Weights of a small audio captioner: 5900 steps, 26041 training examples.
Rows from block 5 of the audio encoder of a small audio captioner, named by matrix and row number. Rows with one number belong to one neuron. Each number is 128 + 32 x the weight over its row's rms, rounded and kept within 0 to 255. All counts start at 0. Numbers have three digits each.
After each neuron's rows are labels from the 100 clips, of 14976, where the neuron reaches its highest value: "peak on" is the class under the peak. Only what is clearly more common there than usual is listed. The data: synthesised sound scenes: up to three everyday sounds over a background.
# fc1: first MLP up (encoder.blocks.5.ff1.fc1.weight, 768x192), inputs 0-95
# fc2: first MLP down (encoder.blocks.5.ff1.fc2.weight, 192x768, transposed), outputs 0-95

fc1.677:073119087104079062172139136133114192192115123137174106114152131164117156152165159142178144115110110123107147108166163115140116111124127079133100136103143148126136153091121106218144098129119100118123189135084099092172093078123152100148175107129152170181096208155111101174118168104101094130
fc2.677:102133162150150141124072100135108163113161157121100127097161103152133140093092085120115111139149119094155077162121179162082151118121076099153124114185095119142155209146121146124108162133158104132169120145135157099145057115132172128135142090121101160200124113160127104148135144127082139114
peak on: laser zap

fc1.361:091137091140071101188093123090118150147102161116153149164139185114118147143142096150104162138112152100087119076172149119152137161159106158088120131179180169168159149113136188184161096158137182189152098127107158106150076191192133087114113143159140114116142131091166176079124142147095107136
fc2.361:092139100165122134095078116138092170148122122195151095145138101111138141158171140086156125146097163165113131117135102171145160067163149062115093132109116128129115108122157128107152088080096125219125124159068207084117135127111071180120135131143123122172164180166122110176145091140140139130
peak on: laser zap

fc1.405:199131132158145108140092131073189100110148187154127097103147090133081160156160078110139119144143130140133123086169138121104148156125087095124154117124110130094102157124084073139121060075141136166159093119097133119197167075135125175156120146071140124148133043072116097114154141122160138177
fc2.405:140102131131074089167093141181090150146102141098105116127083107115178113129143169165158159096188086150152116098084087148102153168117066103105109108126159080061141181164120089145145091140128077156192131089192163108132153172077132121131171170060117081146156123104135142154161144116169161115
peak on: mooing; howling

fc1.711:140127125111128099134139107136124095170102183133127099138144103110098106117135158102068108139187100052132190126082127113151187124147106136088078127123138144116121147126153139155025041170142065150127104098092124192146135089168142101165100087135193166110097097122113116061101121172136185070
fc2.711:135101102151085175097157088148107113110146204159126157134162152114107133102102129180141157138081160094142138131118134181138142091117113122101152115095155157097153216202131104105103136194115135153219065100081171143131151172080136134157133076099114142179158129140141105166108106149122098077
peak on: whoosh

fc1.46:172172122082144142145179193125123143148130150097138131161099151142092131084128111151109090134177117150125170074165167154178210117121120113142119155143161085148165131157166125146096076072116158121083147101093151102120102105149130050158175083155117085114111140037138116111180123102111164080
fc2.46:091108126076160204114076166084146170108150153150118122135138143080145150103129126100125049125133132129129096156150136090075150168100150125131121159091150164151129125136116074089081175116103090150106114169168109174167077152112069116146122113102096161222162141153143072088148167144098134143
peak on: beeping; meowing

fc1.9:108131159156090105136121114189137157135141116077135136128126097158041096131152184077150132119178107138074099192140125075231170096110122138079145064149156120178150139106108125164122105072139122160174145089123116133146164141130128139162102098143154127057178151137065175122141102058118216153
fc2.9:091095093156106155104101110143105125114147207095147135111148159153114105100120161118124090126132149117175144163176180117188146226120096134209133143182158173170088143105112084183073119098093118148138167137168104126173156160151114143115129176118128112130154145141074140136147101068169165120
peak on: siren

fc1.644:202133138129129123129181137126151132176120147130077149099069110126146160181207168125141178084110104131120155061185128102175129092072145187072123188145146132123119076108143148094173093143154121126155140164045088084107077152154148114106175124140129110124080087117075182150101123062113111125
fc2.644:176124137112085122074106105091119188117142132141126122168147112106165151102130160112124123126150080178144147140158133096116045115107104142103087100119150125152121161055164169109102113161090090084162122110147195166145109144106155122100091177098081153181085117102123119111132137117145155160
peak on: whoosh

fc1.348:078130131102154190164159164092169177173139124116118104163101125053147114104160160133129126122123168096120138087132145114088085057134087162122119138098185128187138089164064158102108126102111139136185105122139192089131155116141142131178082196124167113190155103124164149126114096126106101111
fc2.348:104136139145143104071147066095180143158151090155134140107088169146201126100146075095105116104130095085107136128121147136155114145111094170182159065162108109140123079067162110147102074143165146145086103160119079163199127138142145093086159063097199105172173160195148137092060080156103114122
peak on: glass breaking

fc1.223:134136089128128130079124113174116122094180166073159164174160137060080104148101127071133169119078088142111102149133158159148213084153143151148171078063114171037138151119142129096091060121103168130138101129155108162132132139147127126073121146106049069100166139090126114142155156128149170131
fc2.223:120100150106156083175107137112095174150117131115132114143122120140105107157165125125126068145203149170052089152145135091125162181161131090213099137104124112044154126141123127181116209107132056143135118100143124129138107092127142140126063142028144152111186131124166167196046101150127151133
peak on: mooing

fc1.709:139119073101139147117138137092173144077108143110095121142129160136036145154134115125155125125127103092186101151161159165146151080152079129110118127144143120121135137104130134103153101111255148145108111112115139119113151152131142160154174153112155080109116072146093127157152102123148153139
fc2.709:147106092078106142104161137177129143155111168154114142159158136086132147072083087121092147185096145127172096093070107109138111154114089109080153187093151094107171114134156129117097118172149107134141041121192185153081153168148135107089128158150119148136134094091121086106195098118197161132
peak on: door slam; explosion

fc1.673:121085181148158089176147095146184158144162143108106151088117200124119068134126145105194089150164164057192141126212064122091126143072120126115056172146174107102081108095173132174057080101078137137119136136133169102168076089103173152103111175175147129148069145152149128095157061134111085128
fc2.673:132172165151144136117155162113126132085089141081142147131118157099159093092089083110136095063111077119155115134158113105144101146123132165100083170135083160125168134107218128147163104079173087096119084140067138109121144080138113151074125104078187166145189127142160140151155116036133157155
peak on: bird chirping

fc1.678:120122106125096140150106130080108155185111156122115129172129137123148156089120179124159125157121168117094117086127155143143096114149087126110105096131133138140158115118140143105115158158148140170150078116111248144133114129150153113089116194168132144126131134136125151136124154149157095154
fc2.678:166135136184157107130082134152113155182147132125167084139125064120133089141149148070169143157131122114108149116147158156086127135141183105145107112103117151152082107078187039084135120120138088222081075152084154070083095129109093094099128125118160139140111125147129129168124079115160179147
peak on: laser zap

fc1.38:152110078084116147137190087143114178160102154096079112122172108140131121073100098102113117115079122110170101138156090163170086119077123141145147145082171113098161155137099217164123136152116198166101113172161123117193164095060136133135132137115132163108127123128106139064154116116171156089
fc2.38:178137141126113125186130097159117180153131072143120097163200087066093095081113101126158082126175094130127173182111125068105110142137100140178144111125108070115149151127086164089081119163068116167099128182119132114150102100156156116173083159113081088118097140175169077080121099101143140134
peak on: footsteps

fc1.316:144160117172173144114084167150084108130113132175140089205159095130129120111100154126113134151133143153088098112143146135198098099105098133052100178091167116131139189147132144134113039098133119101161149148136160141122123158170116174176085077110099123153107078103135114123073067166106109141
fc2.316:118112053113128050121180119128165141209141140129089085138112063118148109123129162129101103148110099128129101096132095139124158107074081117101121176113072088105117183160134172117205160210090097168137154135138146107123153141065159098149144151155150126141138137132095128129141168104110131111
peak on: snoring

fc1.424:116125090080101125151157144169122124167111111111119053159181175119101077110162183114078120159158092103134133130126105140153211176170134134165151102082083151102163177106083111142177050190083153132140118159138123233121127122157080088149115149098036133122119140107132157121098179121116095141
fc2.424:164088145095148077148156108094158145155126128100125120181161155075066144116155119064165132107148092143094067131091107132149185105116132101220101167144166109091139191068142131123096167170108133130121069131176179102115117071128081153143133143116082138120141135159055118170095185136102075195
peak on: speech

fc1.169:092143168136168107148146171116143165140118147144174171118146133147101102165107135121115093152116185173123112118105078134219172154157126157097156092132166143088108167189142046096075094151185183175100153140179142162146120182138124088135155145146106099145098093158074169101105200118176090102
fc2.169:157155138166133124154145111112175092117117151146126146109142060151136097129100105173138094169104188155127113128163120085156139131106066152156129114073159180030148130188113099202108146133113103098110078153157144130117047183127106126123115133166092154105121118160153114173137162087156121141
peak on: laughter

fc1.685:095093152077107156122165128077180146125128105168122123102097183159076102153150181104168121203156136116163128153131124152127185115154104093132158164189125098112117104094083159148181118140095119120103161097139184139141102146084078107169166198115083121136134155124129098163094151154121092110
fc2.685:095084128097095140176096077147154134145122164072177120098146153051094108136130137123088100117153156135168128121107163155133131140139112127185157147097116157092105187090134123220157116140120144140112066090125131153151132127095165079137189133143075108160109150147065147177150139098109058170
peak on: speech

fc1.537:149124121078109101161122142106176116150155182105103112143128110095093135141144099101194160093139110149141150089148110110164117136162066101181124154168128144170134074102105131116151104113126102144160153107131105130144107160141082115082142159116142097105155099121096121098055112096207190152
fc2.537:057139091100181075125120107109192194102112153131134162112125116146139087052196123140141133142194128154148186086120155131158169113129091132212138123123169156140095115119136148142114093118098087197145127146151094063140134195151140136147125130073087125108137155160118081163086093091075139091
peak on: siren

fc1.297:080150178136122108109145134112121084119080139127154178154076105200126093084141110099103097148138084112150122074139123095107167111083091162071190108101154110215065114177135141154140102136179115066072166139162101147101092168151139157190149148143126131177124113103183090110200175150158148120
fc2.297:149138103112145127094126171087122126121126065142139151135230161133099114097182116128167064164122201118093133164197123126179121134106135153129120113134093123103153122087105092134071150105117123122119160174148161134122146130177133137150149134104080153239194107120134100163140142137103114165
peak on: beeping

fc1.165:134165168154171150067159157110106161162140107105158163192108104128163139147150158111102108149176142143120120151068110099166111135149145154101128115057169227112112115155119144131102071130143103163151097093180111128165145077180084115153210146095092114180115113142146113151124128122202087067
fc2.165:106107106095100170152126171090101079182152085119096091171147106121168115161100078184104109130151181137100044131149070079135151156128108149199098093120155176092121139133183137192094125146097110134106111105131147104085109127127131125112117137121067138164112155135113084189133155088142133140
peak on: speech; church bell

fc1.276:127130152183148133088179074114116081131154166125146154093143139126140103123112093141147117155087097205150055144175135152126094141093149129058117121123146132188126172160093187094172042166154156143189146117144160169119060160170068150162138153140131142175051190123116118138120120186102062152
fc2.276:080163140120145113118126099072110116106069090066131084130192122076119164065160137174175127144090164108123167170138177140111126128113109144160123157184099125066142126107137146123071106088104153112082156131154193128106164133194105119167132161116143162160180151136149034096107124132072165154
peak on: beeping

fc1.307:121151112158155063111112131094144145129184124138133095139125108127157129128124067138165092155150094138166141088111165167091136128072094159141120103122161170112124093143115135185079083151121161057075133184148086113139090101123135187181079170163155072135119107129111112136101136084190134093
fc2.307:108223161162146117132088178144143095111097115089128143177145102101151113095145101153090160188183111126114156098044129171097135107056112170212127135146135113139151126160171100093167103117135079136126177147094110128106135113186115149126118112118138120123167172145082115133139111094110123154
peak on: knocking

fc1.204:138116096117076154162152119115155138168101162064067063092115091119126182160170128144112150158158141102155161087100101123142119084186149153128173164136167165148178124140114173119126104104218110129148095118150149164093138109131126133160110123092085145179055143103123070127096095162147145071
fc2.204:158115101156150148126103120117084173109168169136120098147132159130103040107164074150146134084136136160141101157146089113194170118114190115135159174158083146171179146158126142183106110166166109088142084069154130124121121142148111167089117145090148131149112101147113111161090120111147161089
peak on: footsteps

fc1.406:134118155100076158164122163096150085119087181138132147162136137133069113119159122055103164151081168104163141131105072166114153147099063182159106075151125128130147125163123113171104114195149147184108096152146136124219160134136150144171143126101157121060155112164133065138195145122131111106
fc2.406:115101100140171060154109115148126155124167126083165155078109185131117188097098099167073141176091163159165086100139047162183175156162077096118084131096157098163163133161114113102090153131095057146159153101134151153101107106159101163204136067075168181086111119150137116155103127109129155145
peak on: whoosh

fc1.374:079099142110139087087188206085121128210150154148076147196130107108117145160172139105137110152118101092136119113151092141126131080098065148119104094138111131113127114154094127158120120016108124093128142152122136154133091133115120173143144147123115188179111128101150118140165142151145091144
fc2.374:107155063114120077129174143106080083089149164124117144132107111155124148112120101141118181098079168085157091087171114121124190139117146123129120094120165113113108150155189085009052117183158074090172081113121143102187127143143118100113051116155138149155148088154104121118130125103121115168
peak on: beeping

fc1.483:146122109106117150155143092163132104151129162088097079107088118105110146138140107097101135094165109081176136065109131082144131099144132156143203172088152155128165103116145082173115092118142126113125099037178110169116155114083104106126092168074046146118089142097086108128066066138103113035
fc2.483:160172063107153119124114075123087205137126133117140124155190127133094044115169081129171129054109127152120115150092094116132161114120176106162155138087085101150178111100205158156110118124163087141112161111119126101124163139147113129109104145080129139127144125093100090147093144100090079111
peak on: footsteps

fc1.144:111128125153145148154130124154177074179120139151109113167187100125124111126101158119167103164128125143058124153187098108127102173157116132081199136132140130166110141136143132140163076054154139154169106164116144097100202124157124133153096134115114123158113125075179152118085178087144124152
fc2.144:135133161053122134199075106119118097187209139109130074129169144176144122158076131119088181140126124146128174140131082166128148094127125130147146165156153113153085141088118152115145137121122107148133115154163145184102198125072134099121140158134144089133178154085083131111187100149108122117
peak on: sawing

fc1.643:149154143167143068078147124071137173107145093131142166136138124100056095109114108093133127139137076126156142099113203136118148107149155088092121163155120179122080141204109152168104059090143139114138119109186189123094132099151104125132051162085116117115135075128144055137137113078101098061
fc2.643:149106130172133082139137108072157126110104138163102163123167166134137162099128139103105123134140075120109139056177165077098158099148142141169128127107099164133129144224115088158141121179069103157136122138099096173123130112087115185102144121135121175084129135164136157109150136087101199086
peak on: spray hiss

fc1.140:118076124153112128110146081093160102084142110092097090138128146097118137121149110106133170117099152147135093148104121181175117151106116130097095161133137086199134163175078067097108108138105169122100076186115101092181106152143128116144130128135136098151108117116159185191136111158128061118
fc2.140:142090143097125144114109124107090136103165127137061125075132132083045188111089151092120073065156172117139093139187125142108080135153067136105166128098164096124136153104136163089093110113102102108143103157149146134145146122069100107118101059077146143192160136188130117119084067138162128064
peak on: glass breaking

fc1.524:112154080152158073101088184087174151122159167149082124157149111134120141121106137107124136147109125108158140132149109156162168142122142136137058161129140133077111183095119169131146127099116144140173075115120151134156114202157143119124112173029097069188142023107095158164117126093105063166
fc2.524:069083129082113087161104151098126118116139154182147103104121135179219162082131129127144145076189137142100119046095112138165103138137181176181115138096153111179132125127080156139093131194140111115116096139162113095153144115130114123096084156153133128127172171107138159161132133155147150132
peak on: mooing

fc1.513:162158104111116140134123151085138125122142097075150146145146175083090115208151086085089119091096124144130117104138087149164131129160098146184130153123102145159138075126079106090191066133182186127182050146141120096145100170163116185058136144158119099101143099145133156093121132145177189129
fc2.513:160121151122159124140142110165167123137118188146078147131197111120096153062120137148136163104120122122155143116048171118124117180079075037069136097139157149093181092110120150118131166185154119135158090142152144239123163125114112137088105086078100105155089126090151109136144085123167164135
peak on: knocking

fc1.632:095153237151121116121181136121174122136069135128122129151128108193123119143139128137111107131111135168161151144149120098140138142132158134115139081086162109169173123131072145140173112165157104142068148152131126179154104111165133131196117100144160142136128070091138123098192190142130138151
fc2.632:145178083139156116097124199052150122101123107140146151143203137139128088109105098131136074160143171109088133156144132107184133154091164132128132155136133159096122089095090078103095109147097147137099120173188184159069153123178131098132097142070060160206180128128124113157111136121097139156
peak on: beeping

fc1.572:087130147157105133205136148134060187179119169068166129135116164100124102123105084178146149173110138093136102130106107119139088095129155157133101127071153132190075116127107148134109077093152146101182140111121103096081086168095113121133104108121142135166106081102081132075114149116151061116
fc2.572:166073151101107214113102069131169128104108151157105078113091107163162151086141134143133097139075101090155140078126125119193097106100126107091145112134103137140101084051195156085141153160133153167091122115167152120147127054108108129131125080137091111238172103155114063174106101066123136088
peak on: phone ringing

fc1.124:191152094152140085117147110145131109133189185145131124162147175121111144135106112093126127132193088135128075108134174118109189164154181117169157100081135205044109169125144128123136068136103154120139109103148116180154073116157106152106111163086112064144140085118143123159078193097174162136
fc2.124:143117119090138064167115157115104154107095131132162092122084075142132150135161131118157139131195146151099069123126117102125173146158120150158072103107122090046167159159089079178114194114107062187100120080155109122147138125111150101130092214063133106100178121118175170168079093139115135137
peak on: mooing

fc1.272:152152137118118116110065153125130139105119119119139120144140146148129082098133084143153096182116118082129205106083113126139125117061057185158126103123149165098112077133167122156119055195136131057137146147143095129111098142139159152176076122114159085047154094169122150127104112053150109129
fc2.272:129193148186171099113072179148158081115111135071144166216172082109137088086126105143106159187163079160088182070063161159093138149042134125183107124105121108111168153143144113161154109142185091156087117151111120135117161154187087156137123112126153071156143140158101106121170126098125121118
peak on: knocking

fc1.661:123117148070195117096137095192172164127159150153135130176106141157157151174124105100150149077165125168124111120144079117177112103092114180164110176089134103158155113055109159099155093132097087082139130133123128088160084159115175108096132124155138101095066084132091165118125082106122118160
fc2.661:109130142090111177070111159126137140132150101143079134179117127129125153120137168155133100070151118172121156108159166077131073120090074109139107087115155176180113113056145127086117090170108036100135101122084157155187114151180107128113103184118081139201134141130088142167087153100135139096
peak on: whoosh

fc1.30:099073112152165168181142134084170127161126215107215130163095115112163115060101106070096097155112108157118100072157128136108102100135155081168143150217132133123151136101147163103152109136173147133162102126115128106121164090083119126167135136184132149105108143102157115124079100124129122132
fc2.30:072141167125159184134163125048118133129094195125160106136141115123128188094075141084089140087119134121147110118153078098182094112158155083186160186198116180047096111125170108101099079126136100059170163100097131120109103148116101144135093077141136095139170132091174212108107083161075131145
peak on: siren

fc1.215:111151087146077129111121134082133105141074107128094101155144106133076132138086155086109076137123146135166129120173095174113170055108214119075201142085077147213138141133103127099123139186188089070124126113095139075147071182114134131151192141097173120181122110126160119118119115119132094096
fc2.215:133122103125110126109089129180140137175104117099122082095158107139124169107234126160120091085182100155124165125146138072121111092115118077157091114080027110151190152133113139072166166118143095142158158123120113113141115146125127160101138179130110164168198153113140144131112103086096124160
peak on: hammering

fc1.77:146151106131135112106144124153147131134202187154116141119149128092081139140139098088127106133110180157173112132186178130111204168141111152146152056123134219093107154118092096112091068158083109102192133094112134094160112111128128153118081145079138068135132080042118168156147185077187127125
fc2.77:150121112113144068127090134131067125104128145102129083118119061110132150141168134130150161135160110144108128112142137092103160117124145082193086113124182114043123170172092092144104154126116055170131104107178136109143155182127155121130128177047147108120170103104157157150105118139146171141
peak on: mooing

fc1.545:124055114095124102072088125070171104137153097184132114176119106119156090122163123155170169146074089155141119108171099141164102084094121098142098122127154135159157118144097145187082092149172115174126102149150104184116121160104139192107118127202138110079167096111165161188116112121090107123
fc2.545:139210117102127064104077083081165120083057152100122142070105110110136132127085116104172126082127088187126091105116221137164107151119136158153093085112101130184119174084150072114150150153180168136107106123118173114132181155125095116118141165208157104133146087139159153176128106166129158114
peak on: laughter

fc1.149:086123182145090148137086181110156084169136139197202132174129169150072103092087097124206120150156147155097129126191132135163170101103100083131126115093153134075108139116159173105111136138152166164088117140210139114086133183105093112093183199139109131121177117124077133126083147147155120108
fc2.149:123081109126118138156121100106163125159093163132085113110164112123154108210153116134130115116112149172145138111175141079157185140127115187148092166100089122122148080143080125166081176129151061130081077178147171135112158170097137078103157136137075182071104115129136103179092123160113117172
peak on: laughter